From a checkpoint of a small image flow-matching model: width 256, batches of 128.
Rows from block 5 of a small image flow-matching model, named by matrix and row number. Rows with one number within an expert belong to one neuron, the router's apart. Each number is 200 + 40 x the weight over its row's rms, rounded and kept within 0 to 999. All counts start at 0.
After each expert's rows are labels from the 100 images, of 14976 (inputs lightly noised), where the router gives the expert most weight on average: "responds to" is what is common among them. Only what is clearly more common there than usual is listed. The data: rendered scenes of coloured solids on a plain floor. In brackets: how many of the 100.
# router: router (model.blocks.5.mlp.router.weight, 32x256, trained with AdamW), inputs 215-255
# up: expert up (model.blocks.5.mlp.up, 32x128x256), inputs 215-255
# down: expert down (model.blocks.5.mlp.down, 32x256x128, transposed), outputs 215-255

# expert 11
router.11,190,199,199,106,188,228,245,246,77,250,203,192,171,204,235,181,236,178,249,178,171,189,53,180,202,152,185,196,180,188,152,181,206,190,168,160,252,225,192,244,229
up.0,180,114,161,154,214,161,152,200,206,284,188,218,172,207,105,179,247,197,155,214,208,206,214,167,266,209,191,160,209,154,272,239,207,138,241,217,240,142,155,129,185
down.0,171,193,171,189,161,191,203,238,198,198,164,195,175,120,160,123,171,288,159,150,217,180,145,166,217,199,134,204,223,163,169,251,212,149,181,142,259,192,228,236,186
up.1,157,181,147,237,158,210,229,260,211,153,184,156,244,149,250,211,210,295,128,238,167,188,246,213,153,209,221,220,140,207,109,195,183,176,202,209,186,205,234,231,187
down.1,267,215,209,213,240,202,214,138,192,216,205,113,257,174,138,236,219,141,298,156,165,112,248,165,222,252,228,244,192,255,126,260,223,98,185,194,268,276,170,199,170
up.2,224,176,185,272,138,142,150,269,184,130,226,175,163,138,217,261,226,192,183,233,189,221,186,204,243,215,223,252,207,120,270,171,243,163,238,193,249,186,206,126,196
down.2,127,188,209,197,161,159,231,234,200,185,256,215,203,213,232,172,210,227,209,140,221,247,235,77,203,214,100,160,180,180,166,157,209,207,254,225,213,194,187,223,188
up.3,226,212,233,186,235,205,209,263,202,241,174,134,231,154,208,188,88,225,229,144,165,184,219,246,121,154,248,247,240,175,206,159,159,154,248,174,231,236,207,107,166
down.3,165,223,151,211,276,207,159,202,173,218,162,155,181,135,201,217,191,261,171,239,233,215,247,161,179,225,209,224,200,169,198,175,126,219,159,197,234,164,207,188,249
up.4,166,231,200,205,209,247,223,228,271,213,207,188,238,220,201,213,216,208,174,214,228,243,171,212,120,231,185,230,158,243,177,163,214,216,226,272,232,296,203,158,192
down.4,239,192,167,238,165,206,241,188,196,148,169,153,271,165,110,143,281,136,231,217,188,145,145,208,206,193,232,176,249,205,98,209,219,138,162,208,210,307,233,253,181
up.5,158,142,169,174,204,128,217,222,233,256,214,213,142,201,240,213,248,139,182,153,170,200,165,200,186,235,248,216,220,236,140,176,284,104,147,183,261,72,207,152,139
down.5,258,140,233,238,172,230,100,141,181,197,155,204,146,207,95,216,302,205,190,173,252,191,122,244,253,197,218,226,209,183,119,231,164,152,220,224,153,174,202,254,289
up.6,194,154,212,160,228,161,227,243,205,210,211,170,223,267,238,106,228,111,182,189,121,138,183,193,192,143,216,189,172,154,115,216,211,186,136,226,176,111,207,221,177
down.6,225,162,235,191,183,232,209,161,154,237,178,283,169,238,88,179,177,218,179,181,224,226,155,157,194,238,239,169,219,212,288,221,207,242,229,217,180,115,200,241,244
up.7,146,190,202,148,144,214,197,224,246,241,185,119,193,263,177,210,266,210,252,240,179,166,169,244,182,192,220,214,239,238,136,214,190,202,175,253,314,235,245,142,208
down.7,218,153,190,108,122,164,226,319,241,266,231,181,132,162,107,205,182,247,227,205,247,195,191,149,171,171,184,240,195,186,147,145,225,231,185,214,208,278,203,230,236
up.8,122,238,248,208,201,181,273,195,184,169,200,163,232,253,185,207,168,194,186,204,181,129,197,177,276,183,207,189,161,199,150,221,123,87,186,171,148,259,200,206,272
down.8,217,190,196,195,277,166,196,230,234,178,257,168,194,151,214,198,175,153,218,273,209,239,255,215,120,253,112,211,161,227,173,129,236,243,156,156,310,273,216,189,129
responds to: count: one (69)

# expert 10
router.10,206,212,164,182,284,182,250,177,203,189,171,189,197,241,273,139,313,235,266,226,199,145,102,260,150,163,176,197,210,216,210,191,188,214,220,267,285,226,219,213,197
up.1,159,204,220,179,216,182,185,164,221,275,188,198,186,145,188,212,176,129,181,217,170,179,271,156,187,143,168,169,203,226,190,225,196,209,139,185,168,174,221,149,220
down.1,235,211,195,235,203,251,177,259,210,241,241,219,218,218,199,225,178,145,191,190,218,213,291,299,117,221,148,239,204,183,181,283,178,209,183,231,306,226,214,208,197
up.2,138,153,162,218,246,216,211,227,170,189,139,174,88,178,235,278,195,188,216,136,213,190,245,163,142,244,219,252,260,213,216,225,194,194,176,204,165,240,190,214,233
down.2,200,227,230,172,317,190,151,222,168,265,201,193,194,200,200,190,351,211,180,141,232,252,197,199,203,209,201,215,234,204,181,234,174,221,191,172,224,73,240,131,195
up.3,212,249,192,197,197,205,210,202,182,206,173,217,170,211,198,216,254,268,158,225,199,178,230,299,171,183,219,162,180,247,199,212,164,202,201,229,211,317,222,156,211
down.3,178,169,191,224,190,209,259,227,211,258,279,189,216,181,137,205,162,177,196,188,248,267,195,151,210,229,206,220,198,191,214,197,264,228,237,257,82,339,272,129,194
up.4,221,224,203,234,200,156,149,203,192,186,184,241,172,196,165,180,187,204,254,175,196,150,235,231,246,178,150,197,130,137,287,169,223,272,229,229,247,204,302,224,177
down.4,189,243,129,144,175,237,161,90,232,237,135,200,139,185,152,231,205,219,250,256,115,142,181,234,122,191,139,204,153,218,116,128,238,188,211,205,179,156,82,212,184
up.5,209,195,168,124,90,248,145,102,135,274,239,182,216,212,99,175,97,122,260,247,209,236,270,227,278,232,217,187,256,221,199,163,247,178,274,255,194,266,220,207,189
down.5,197,169,202,127,100,182,129,65,184,150,232,198,234,190,111,206,182,174,202,161,225,203,148,160,190,168,203,165,117,225,176,186,228,259,183,205,205,216,152,152,146
up.6,203,167,204,176,214,258,267,180,156,150,153,219,230,170,185,266,242,195,146,128,202,253,224,215,208,202,130,218,168,165,175,166,167,222,143,167,185,243,189,225,195
down.6,237,212,210,185,236,176,217,141,219,156,181,183,186,142,234,235,249,178,224,181,187,163,252,202,185,245,138,267,206,182,278,106,180,181,242,217,172,253,269,214,224
up.7,231,186,179,146,163,168,157,187,222,146,153,232,183,149,189,286,156,263,190,187,234,153,283,230,173,148,140,161,198,195,243,164,150,170,191,207,165,144,165,222,174
down.7,197,182,171,193,252,212,168,93,219,192,294,229,233,212,158,248,222,286,200,191,210,166,253,169,121,183,174,165,126,196,166,207,276,179,175,245,146,240,199,200,178
up.8,211,235,127,221,246,224,118,134,146,217,151,166,255,174,148,197,243,154,195,164,207,193,184,173,212,184,190,229,227,175,254,220,204,250,224,170,164,216,182,154,181
down.8,227,233,199,189,273,186,187,233,169,111,192,183,233,171,176,242,262,177,223,207,184,209,201,282,147,202,197,213,212,135,244,197,158,175,191,207,230,153,297,136,312
up.9,173,185,202,201,226,207,218,208,208,129,173,133,237,276,223,155,108,216,190,274,159,195,224,156,191,181,170,216,191,151,167,147,177,266,231,249,200,238,185,256,262
down.9,209,221,195,162,190,210,218,280,158,187,189,206,180,204,275,127,268,151,190,219,161,156,168,269,152,205,153,203,158,195,220,174,150,177,195,210,147,191,216,197,275
responds to: count: one (100)

# expert 31
router.31,168,208,192,135,117,221,280,210,141,243,192,247,163,222,277,170,286,213,247,195,195,172,108,235,217,157,232,199,154,262,128,162,219,231,220,162,208,185,184,225,197
up.0,178,137,240,208,223,179,195,257,209,244,218,119,183,245,124,164,221,200,279,217,190,229,246,194,151,257,188,249,229,196,215,225,235,229,193,151,176,225,174,263,203
down.0,239,257,163,227,134,190,251,90,195,228,114,174,241,193,222,210,94,207,194,180,240,247,196,193,202,201,208,188,209,225,113,200,162,231,279,184,139,208,148,181,165
up.1,197,160,198,148,173,173,171,194,187,159,173,196,219,186,178,240,281,192,231,273,239,167,193,129,256,192,222,203,138,186,154,194,262,242,239,217,237,188,181,122,205
down.1,195,203,204,217,216,174,307,233,165,121,221,198,182,217,295,223,147,169,268,225,224,127,206,267,109,182,158,175,164,217,206,221,195,191,266,214,174,259,201,173,157
up.2,221,209,209,239,212,189,159,178,170,212,275,147,190,174,200,205,145,207,169,205,248,200,182,126,171,195,188,214,171,228,166,260,229,244,181,192,176,277,176,235,153
down.2,160,212,144,158,173,155,158,214,209,151,191,191,188,227,164,156,276,175,196,205,173,105,272,301,205,219,176,195,183,175,161,170,150,169,254,234,152,197,170,211,227
up.3,187,185,238,283,276,208,110,198,199,121,223,188,242,224,166,146,252,200,248,149,182,192,132,153,128,217,250,204,152,147,233,187,191,186,163,195,240,160,232,165,159
down.3,151,175,223,190,149,120,216,125,146,189,175,162,180,193,153,167,226,152,195,193,198,147,214,321,249,219,164,207,264,227,157,186,163,157,170,247,147,155,184,203,167
up.4,268,184,273,157,269,148,261,105,261,209,210,135,248,241,264,175,164,170,217,220,156,171,239,220,90,262,236,286,213,196,181,276,162,193,219,283,202,132,200,237,128
down.4,225,164,169,197,198,189,147,141,229,257,202,162,182,186,101,146,218,242,159,171,204,110,130,278,259,249,161,234,181,208,225,195,207,221,170,226,208,187,204,190,226
up.5,179,238,218,165,201,195,116,263,209,202,232,226,224,150,203,211,215,172,265,186,244,254,162,255,255,120,178,235,213,226,270,127,287,202,188,216,247,148,214,147,278
down.5,137,225,245,203,159,245,252,94,113,133,201,164,244,184,194,198,204,152,197,269,154,167,209,233,125,165,121,230,222,181,245,172,190,248,129,191,136,70,162,146,143
up.6,188,216,197,182,172,215,180,154,231,185,184,240,232,219,135,192,183,186,242,150,173,157,79,222,253,186,249,230,206,187,103,219,171,164,229,197,199,106,190,219,212
down.6,169,230,212,205,196,151,160,154,124,187,188,177,177,196,162,216,228,188,220,211,219,214,105,186,159,147,220,192,208,246,252,170,232,222,218,216,225,157,162,200,190
up.7,138,134,196,239,218,163,190,285,191,247,242,121,189,171,158,160,113,157,244,241,186,285,187,145,235,208,200,189,208,158,113,170,248,190,187,243,180,208,191,269,256
down.7,307,206,165,197,219,236,180,85,196,199,169,182,181,220,115,196,281,190,155,233,234,159,169,265,195,192,219,192,200,204,161,167,158,237,172,270,198,144,151,178,167
up.8,216,167,174,203,173,256,193,219,210,207,233,225,193,221,204,217,102,172,192,331,177,205,137,172,241,228,193,216,266,226,263,185,186,176,207,152,150,214,187,156,236
down.8,213,210,186,244,242,206,203,190,204,240,183,216,245,197,183,203,317,193,253,269,197,228,158,281,218,215,208,166,167,191,299,151,242,210,157,176,256,255,197,228,236
responds to: count: one (64)

# expert 14
router.14,207,206,222,200,210,180,243,259,239,281,222,152,157,177,214,233,164,239,263,250,157,155,115,159,302,188,193,190,193,234,198,168,159,224,149,163,132,199,248,179,254
up.0,294,171,249,186,231,176,197,145,161,158,213,187,212,223,264,181,170,183,278,285,210,248,216,253,135,193,223,244,307,152,197,163,226,220,248,261,266,223,183,158,183
down.0,181,221,171,158,205,206,192,296,172,219,193,236,195,135,149,196,197,138,138,179,199,236,233,198,122,239,166,165,163,197,206,157,221,128,160,187,249,209,208,211,166
up.1,259,229,209,121,125,191,203,177,170,240,287,195,198,171,219,207,225,228,196,141,246,222,229,212,213,221,271,161,202,202,169,193,282,189,223,185,256,196,103,187,175
down.1,231,214,169,192,240,188,196,116,169,284,148,109,179,234,169,226,280,178,216,251,200,179,200,305,209,234,222,206,219,221,144,258,172,148,259,196,218,119,245,207,203
up.2,157,267,166,169,244,226,200,291,187,208,255,227,211,181,220,263,286,220,226,183,217,222,237,240,138,245,271,231,196,178,195,141,217,217,242,202,256,124,183,181,99
down.2,174,162,181,164,141,170,197,155,195,198,178,203,150,212,181,204,109,239,180,222,169,178,133,214,168,225,180,183,200,155,242,203,210,191,195,226,115,218,204,163,307
up.3,210,166,119,124,201,186,165,154,208,113,206,197,157,173,238,256,169,205,159,211,201,173,224,179,273,156,227,169,238,193,184,246,118,135,259,263,183,232,188,202,328
down.3,212,179,173,148,191,188,211,168,212,175,138,193,142,180,138,167,131,217,204,168,184,146,71,215,259,237,229,211,115,210,174,196,173,229,262,277,127,228,252,204,109
up.4,183,223,194,214,216,216,137,195,207,212,192,196,202,153,217,241,238,189,200,286,237,253,182,115,179,165,118,213,233,157,203,120,155,240,215,146,249,178,192,175,225
down.4,184,240,216,195,156,199,245,245,210,214,216,168,202,251,274,128,262,173,201,157,178,207,235,229,135,179,190,191,183,227,169,189,172,222,192,145,211,190,160,120,116
up.5,251,187,167,295,239,166,200,197,233,183,149,214,209,204,266,306,236,202,235,161,198,284,199,213,230,292,202,184,225,185,243,261,234,216,103,198,250,189,148,187,244
down.5,212,187,186,160,180,211,118,131,235,201,222,197,192,251,225,133,164,202,186,173,178,186,162,256,190,155,206,223,205,224,169,148,168,234,118,200,279,208,107,137,205
up.6,203,182,216,225,267,217,151,233,164,183,213,186,192,202,123,217,268,213,176,233,183,246,185,174,273,252,206,137,279,176,239,287,150,165,174,221,206,178,185,151,215
down.6,195,231,212,208,142,154,158,177,179,244,201,212,212,182,202,245,167,207,170,205,228,149,249,156,183,192,239,187,171,209,179,221,193,189,120,251,210,106,230,169,262
up.7,176,160,240,180,189,197,165,232,143,239,249,210,232,135,236,149,228,89,144,193,150,255,233,217,169,181,191,236,231,204,239,263,199,209,129,257,219,212,208,193,244
down.7,145,203,247,208,191,161,207,196,116,107,223,239,179,207,160,221,115,168,198,179,220,208,165,278,178,223,189,223,175,225,142,217,161,150,221,249,244,198,182,197,196
up.8,212,226,186,250,248,173,261,186,203,249,187,220,142,238,232,134,179,233,152,139,185,149,193,300,228,182,228,180,214,225,218,209,200,198,164,194,111,112,231,272,223
down.8,262,238,221,207,84,182,130,250,192,254,176,159,196,195,157,236,329,221,206,191,229,159,175,110,241,202,208,150,185,252,275,240,268,185,111,201,253,157,255,237,133
responds to: light from the left (68); count: five (41)

# expert 28
router.28,185,251,156,202,198,206,239,194,105,220,105,204,212,193,196,155,261,192,215,187,181,217,187,235,278,152,209,178,211,244,202,189,197,200,194,171,230,173,193,191,217
up.0,144,122,164,240,224,196,214,227,201,210,171,201,118,184,224,145,56,186,130,205,153,214,184,173,186,150,129,149,261,158,228,176,101,212,153,204,266,182,232,224,157
down.0,249,246,131,189,236,224,156,179,227,137,241,200,166,193,163,271,358,222,248,226,155,227,212,191,214,242,210,119,183,156,218,239,214,164,225,190,185,232,234,245,256
up.1,164,211,196,229,208,217,129,191,279,158,193,154,227,268,158,189,154,201,201,185,183,173,132,283,222,165,185,162,258,244,287,125,126,184,205,144,165,144,166,284,172
down.1,199,170,198,153,282,141,216,207,148,198,209,202,204,207,205,220,233,202,205,212,250,246,227,209,159,193,235,111,212,178,315,251,246,225,229,195,143,154,225,190,147
up.2,266,202,211,233,249,149,207,300,213,213,162,210,182,269,311,204,188,212,189,153,192,228,203,205,217,203,187,248,228,203,202,200,111,251,170,216,220,215,281,166,176
down.2,168,178,200,211,177,173,148,137,177,206,221,202,185,204,153,170,264,214,191,167,197,191,195,269,270,189,199,199,178,183,250,175,269,186,253,178,149,236,282,141,191
up.3,211,244,154,177,226,204,271,189,260,146,204,198,154,94,226,199,240,222,226,240,222,237,278,164,325,179,266,190,215,181,238,261,182,225,157,125,146,168,191,224,207
down.3,160,184,198,221,189,190,153,197,221,232,178,191,232,260,243,256,194,203,215,241,207,228,326,253,80,242,175,130,146,210,209,210,193,251,130,161,165,245,182,207,167
up.4,213,211,240,108,151,207,148,246,217,235,207,186,185,190,257,252,158,148,172,264,206,186,188,298,174,213,88,208,241,169,206,245,151,142,184,217,170,214,137,203,167
down.4,196,177,199,135,192,168,196,234,180,136,254,188,228,177,151,190,195,236,204,186,158,212,269,218,238,206,205,197,212,132,255,252,189,189,182,192,217,145,196,220,180
up.5,214,202,145,185,161,208,174,186,211,207,148,214,183,180,178,276,200,176,173,209,277,180,253,170,249,202,203,227,183,159,160,234,198,198,209,201,179,174,186,152,168
down.5,208,207,185,211,202,189,183,225,189,198,174,174,201,202,195,174,175,169,147,252,159,213,200,257,163,163,190,235,203,221,86,198,166,212,173,263,247,117,195,168,203
up.6,201,92,179,161,204,169,149,147,162,178,270,203,188,186,206,179,226,115,281,261,229,204,237,180,199,260,171,215,191,165,176,196,266,217,188,189,165,115,119,236,217
down.6,204,257,225,228,163,219,174,212,168,126,171,197,195,228,180,183,185,154,176,264,167,169,190,260,205,200,155,256,163,207,241,259,147,224,174,248,219,146,120,181,193
up.7,214,267,185,207,206,187,172,291,182,124,193,254,164,236,233,152,124,225,200,151,232,230,200,154,195,220,191,179,300,155,121,245,212,250,249,206,278,147,162,269,320
down.7,187,148,168,166,173,240,182,102,180,125,246,223,247,280,174,258,224,203,258,136,230,180,233,244,152,248,165,155,184,201,197,205,217,230,243,220,105,147,183,179,119
up.8,153,199,197,114,215,223,188,266,163,249,135,149,207,217,165,184,246,262,247,183,169,179,269,200,204,185,256,152,272,157,223,201,216,199,230,200,229,262,121,247,289
down.8,221,211,236,259,293,165,211,113,219,220,221,187,223,172,251,251,96,202,228,195,212,245,191,208,181,202,197,194,199,233,167,161,229,209,237,179,203,284,245,165,155
responds to: count: one (64)

# expert 7
router.7,208,203,255,200,134,217,182,101,190,229,202,185,205,192,206,256,136,180,208,139,221,205,272,138,169,182,233,136,221,216,216,134,201,198,235,152,241,214,115,238,171
up.1,146,203,187,179,182,196,209,190,212,170,187,89,210,283,200,189,145,189,220,206,189,193,279,131,215,243,141,175,206,236,221,232,163,208,242,146,240,171,209,197,254
down.1,235,227,200,239,173,232,189,225,201,170,206,153,180,128,197,206,194,201,209,205,230,210,128,182,182,155,169,176,205,145,225,199,208,198,182,177,231,188,231,163,133
up.2,179,203,269,230,194,189,172,147,162,160,294,235,252,196,205,155,160,212,205,176,271,199,247,190,222,197,247,186,106,186,159,238,204,276,190,242,221,208,211,240,147
down.2,227,202,240,158,230,236,229,203,188,170,119,240,264,255,186,186,214,219,214,166,157,197,138,224,176,205,227,180,320,225,136,168,181,152,173,210,253,179,214,217,210
up.3,230,186,253,177,218,87,215,223,257,209,195,295,173,194,212,192,121,114,242,222,183,234,246,212,187,276,177,181,252,211,280,230,240,206,231,200,205,196,203,172,217
down.3,182,237,254,217,248,263,174,198,236,143,194,268,192,250,162,208,168,129,150,287,175,185,150,215,190,96,183,181,142,183,197,145,127,219,232,175,175,195,241,195,181
up.4,200,203,167,192,188,167,219,201,181,176,212,210,167,196,211,134,208,234,175,167,213,138,282,178,202,161,208,145,194,278,190,237,218,247,200,200,183,199,196,174,187
down.4,228,204,180,279,208,246,107,201,193,157,137,176,161,219,190,236,171,223,149,226,167,238,165,236,219,173,212,180,190,101,195,176,202,155,213,236,201,258,193,148,228
up.5,152,211,209,194,144,155,187,165,221,230,227,238,284,176,176,222,186,149,247,184,227,162,153,177,172,207,261,164,158,243,181,173,145,241,300,167,265,154,189,204,209
down.5,225,235,198,259,270,207,175,256,147,306,178,177,242,226,264,197,243,169,154,212,203,278,183,242,240,172,220,120,209,156,289,218,219,218,239,195,179,167,160,177,177
up.6,132,190,243,221,173,184,186,189,249,166,116,200,240,204,232,257,184,234,210,199,147,287,270,202,206,79,177,195,268,197,263,244,246,192,171,228,240,215,155,187,233
down.6,276,191,237,158,199,183,230,211,205,203,292,212,251,206,176,117,255,236,174,175,276,106,222,194,189,312,185,171,141,162,231,167,169,187,211,203,102,224,175,170,201
up.7,212,215,184,215,197,221,236,180,163,177,145,151,217,188,174,199,176,214,130,208,155,171,222,190,234,167,265,244,161,164,255,237,253,234,115,220,148,253,210,207,170
down.7,171,234,189,186,196,183,201,178,155,173,272,174,188,196,207,165,194,223,267,175,231,261,201,193,173,195,232,224,245,210,246,161,106,167,135,181,263,221,181,213,240
up.8,177,216,181,227,236,212,173,163,212,169,116,235,212,169,196,212,224,292,223,167,176,201,188,124,153,296,167,150,259,222,177,133,313,153,184,128,170,150,205,224,168
down.8,230,169,217,203,181,190,221,195,213,182,272,246,235,220,202,230,205,296,143,216,219,218,267,195,189,92,238,175,145,176,212,209,70,203,194,154,190,162,251,277,205
up.9,220,206,175,258,210,137,244,149,241,186,253,191,264,265,257,175,258,164,218,123,202,244,215,185,229,253,237,140,181,250,140,153,91,206,254,165,252,120,199,187,203
down.9,212,166,179,153,196,254,241,261,276,172,135,185,284,171,176,205,120,157,231,186,250,193,250,211,230,180,245,191,216,140,184,179,301,169,241,155,100,154,183,153,220
responds to: yellow object (88); orange object (77); count: five (56); its colour: yellow (46)

# expert 17
router.17,192,204,201,202,169,205,196,146,215,287,232,239,206,214,129,250,163,232,186,189,215,163,273,235,243,239,216,201,179,207,127,248,187,208,164,202,190,241,252,197,192
up.0,205,173,156,186,172,201,143,165,243,192,179,235,245,170,127,195,200,199,85,212,218,142,281,132,172,158,221,223,248,216,211,212,222,200,212,231,172,201,161,216,199
down.0,197,230,163,205,229,210,205,201,233,221,176,257,241,230,251,200,191,189,264,206,198,267,180,146,181,232,238,199,146,145,201,184,152,215,203,250,220,231,163,216,198
up.1,161,233,98,262,229,141,193,170,242,200,177,169,188,237,191,169,165,157,203,190,148,233,273,207,199,237,266,235,244,277,292,212,216,215,223,201,240,147,184,140,221
down.1,228,153,127,167,203,243,194,150,243,206,188,136,187,168,176,250,267,130,187,170,264,159,206,144,220,158,264,208,194,123,218,144,201,196,252,203,148,202,183,146,224
up.2,147,142,228,289,216,222,237,141,197,157,194,193,175,165,167,189,209,239,240,195,189,216,231,151,143,229,192,253,186,161,204,210,156,203,205,252,177,278,218,203,194
down.2,242,270,248,184,192,197,180,194,171,169,152,208,164,218,217,213,173,228,122,172,198,254,191,212,162,151,197,266,237,241,216,202,224,160,210,242,224,223,232,209,169
up.3,129,147,164,217,167,161,193,195,210,203,140,211,201,229,198,191,190,199,214,205,204,162,274,191,148,196,187,190,135,221,188,227,212,273,219,195,224,171,87,306,262
down.3,265,290,176,236,188,227,215,220,232,176,211,195,185,172,223,230,225,209,172,231,215,251,134,227,185,195,190,172,246,192,212,213,146,144,183,210,185,213,76,280,105
up.4,232,167,221,194,195,176,236,96,197,201,106,175,277,169,165,207,248,176,90,179,197,178,228,188,141,226,211,248,187,190,211,176,195,164,211,168,225,259,199,243,257
down.4,170,232,190,231,213,263,116,148,161,229,268,191,244,208,189,171,187,212,274,197,195,236,227,238,234,160,194,212,190,176,238,150,159,226,200,186,119,254,162,211,137
up.5,101,232,201,212,147,207,222,172,205,227,225,205,235,147,184,197,256,163,199,229,227,232,193,199,249,243,218,156,168,190,235,218,195,234,239,179,204,219,249,278,228
down.5,273,178,188,221,256,220,163,167,225,180,195,199,212,288,222,233,191,210,207,230,156,176,170,114,180,142,208,158,211,257,247,187,166,142,236,131,188,191,227,236,191
up.6,175,181,230,216,215,138,198,111,198,141,141,180,155,205,132,194,147,134,261,200,262,166,280,197,160,255,180,275,207,200,256,237,129,211,228,222,163,198,129,206,208
down.6,273,223,230,202,226,212,204,195,204,256,179,155,154,188,236,220,216,195,112,161,191,223,228,202,188,144,191,199,232,223,195,194,272,209,149,184,209,197,202,166,230
up.7,224,279,314,179,204,150,209,186,145,213,100,112,227,129,177,175,215,165,233,191,140,200,250,220,170,97,245,256,282,131,229,221,275,229,154,144,270,194,227,190,187
down.7,149,149,318,198,226,244,195,210,159,190,264,129,181,284,211,180,217,172,197,141,246,237,146,178,232,310,253,254,89,272,189,236,147,152,162,124,152,216,229,204,195
up.8,141,200,196,279,252,210,235,197,262,193,176,191,200,187,181,171,214,246,176,177,245,215,214,172,193,211,171,187,184,238,137,168,289,190,148,280,223,270,176,172,186
down.8,176,220,237,135,157,153,176,214,235,195,227,187,217,223,177,176,147,228,256,184,145,247,214,216,186,192,175,175,215,128,191,222,117,199,156,200,172,144,134,199,201
responds to: purple object (99); its colour: purple (88); count: five (49)

# expert 22
router.22,179,262,221,179,197,258,200,242,182,260,197,190,200,237,239,164,279,112,237,150,165,170,87,254,213,154,208,171,239,285,109,212,195,147,185,200,187,230,160,235,171
up.1,255,171,145,228,171,217,196,202,244,230,196,258,106,139,181,224,204,206,203,276,161,215,227,250,240,261,250,267,152,191,186,260,143,172,148,206,140,144,259,210,228
down.1,221,210,245,241,158,258,132,169,217,262,228,153,217,267,143,159,224,211,214,240,215,229,205,194,232,147,194,268,190,224,235,200,234,217,215,138,165,147,167,198,200
up.2,131,193,256,183,254,177,192,274,227,196,190,254,216,176,289,209,252,266,203,240,163,134,292,205,192,197,189,144,189,198,206,129,108,254,186,237,142,202,247,161,291
down.2,284,187,134,198,216,176,143,210,278,222,182,227,198,252,198,237,237,186,186,202,180,159,186,89,142,183,225,197,214,203,193,114,200,227,226,197,207,238,217,183,194
up.3,243,171,184,156,229,213,224,141,211,239,259,178,177,179,162,154,111,236,160,265,204,192,228,151,197,202,187,163,227,175,182,266,175,237,270,212,177,191,205,211,174
down.3,157,198,180,234,214,273,194,242,179,239,179,253,278,195,247,228,150,150,185,252,175,212,227,193,137,196,195,177,180,236,192,261,219,213,211,148,233,216,240,218,173
up.4,111,147,234,157,260,232,170,156,188,270,191,189,161,145,236,148,137,163,208,170,259,182,160,202,108,245,228,206,224,215,137,211,171,147,166,206,156,246,123,171,266
down.4,191,200,116,235,142,225,253,272,259,204,111,142,197,146,154,200,152,182,178,245,155,243,215,165,249,183,233,179,226,168,198,213,193,209,169,210,224,157,178,217,217
up.5,203,199,243,239,206,188,119,271,233,198,212,250,158,249,178,245,276,207,233,262,228,168,143,130,161,138,222,210,208,116,198,255,206,253,280,228,244,188,197,131,207
down.5,100,202,249,173,217,176,150,229,233,146,206,223,185,185,144,185,239,171,228,277,179,138,232,244,190,162,200,219,157,221,201,202,231,281,258,246,204,213,154,156,174
up.6,201,266,228,172,195,162,186,242,224,178,197,146,227,182,179,171,254,272,222,216,191,235,249,243,227,210,193,212,167,184,200,178,235,211,159,228,162,173,244,254,199
down.6,207,152,224,196,167,244,249,143,185,213,225,196,245,176,252,185,233,213,213,172,158,166,284,131,232,199,217,250,217,222,98,209,212,152,202,212,170,176,257,214,281
up.7,201,203,169,133,240,182,217,215,244,200,214,197,215,208,217,250,220,161,251,176,210,164,117,220,132,241,240,238,182,172,164,159,250,206,233,182,187,269,192,223,216
down.7,177,222,195,300,162,190,255,197,211,227,210,189,232,264,222,158,283,191,169,170,222,177,225,151,246,188,249,162,209,187,166,220,179,157,171,241,166,264,225,213,238
up.8,224,239,163,152,261,182,214,174,164,239,227,166,176,141,257,209,214,231,266,198,248,301,209,157,191,285,159,145,155,285,159,164,204,196,179,146,231,191,326,265,203
down.8,180,209,230,169,228,211,205,216,163,156,125,132,188,210,175,264,249,171,202,153,176,152,210,192,197,230,232,193,255,220,133,157,178,139,152,184,151,204,260,242,264
up.9,167,199,158,196,196,177,105,234,202,269,204,208,195,151,221,184,233,169,159,180,178,276,283,214,179,167,201,157,188,195,146,197,240,195,140,215,218,220,229,149,177
down.9,196,198,184,99,312,185,203,168,200,165,244,198,181,227,182,207,150,195,187,216,161,217,225,194,175,191,240,229,270,221,158,228,169,165,211,197,201,183,237,200,194
responds to: count: one (61)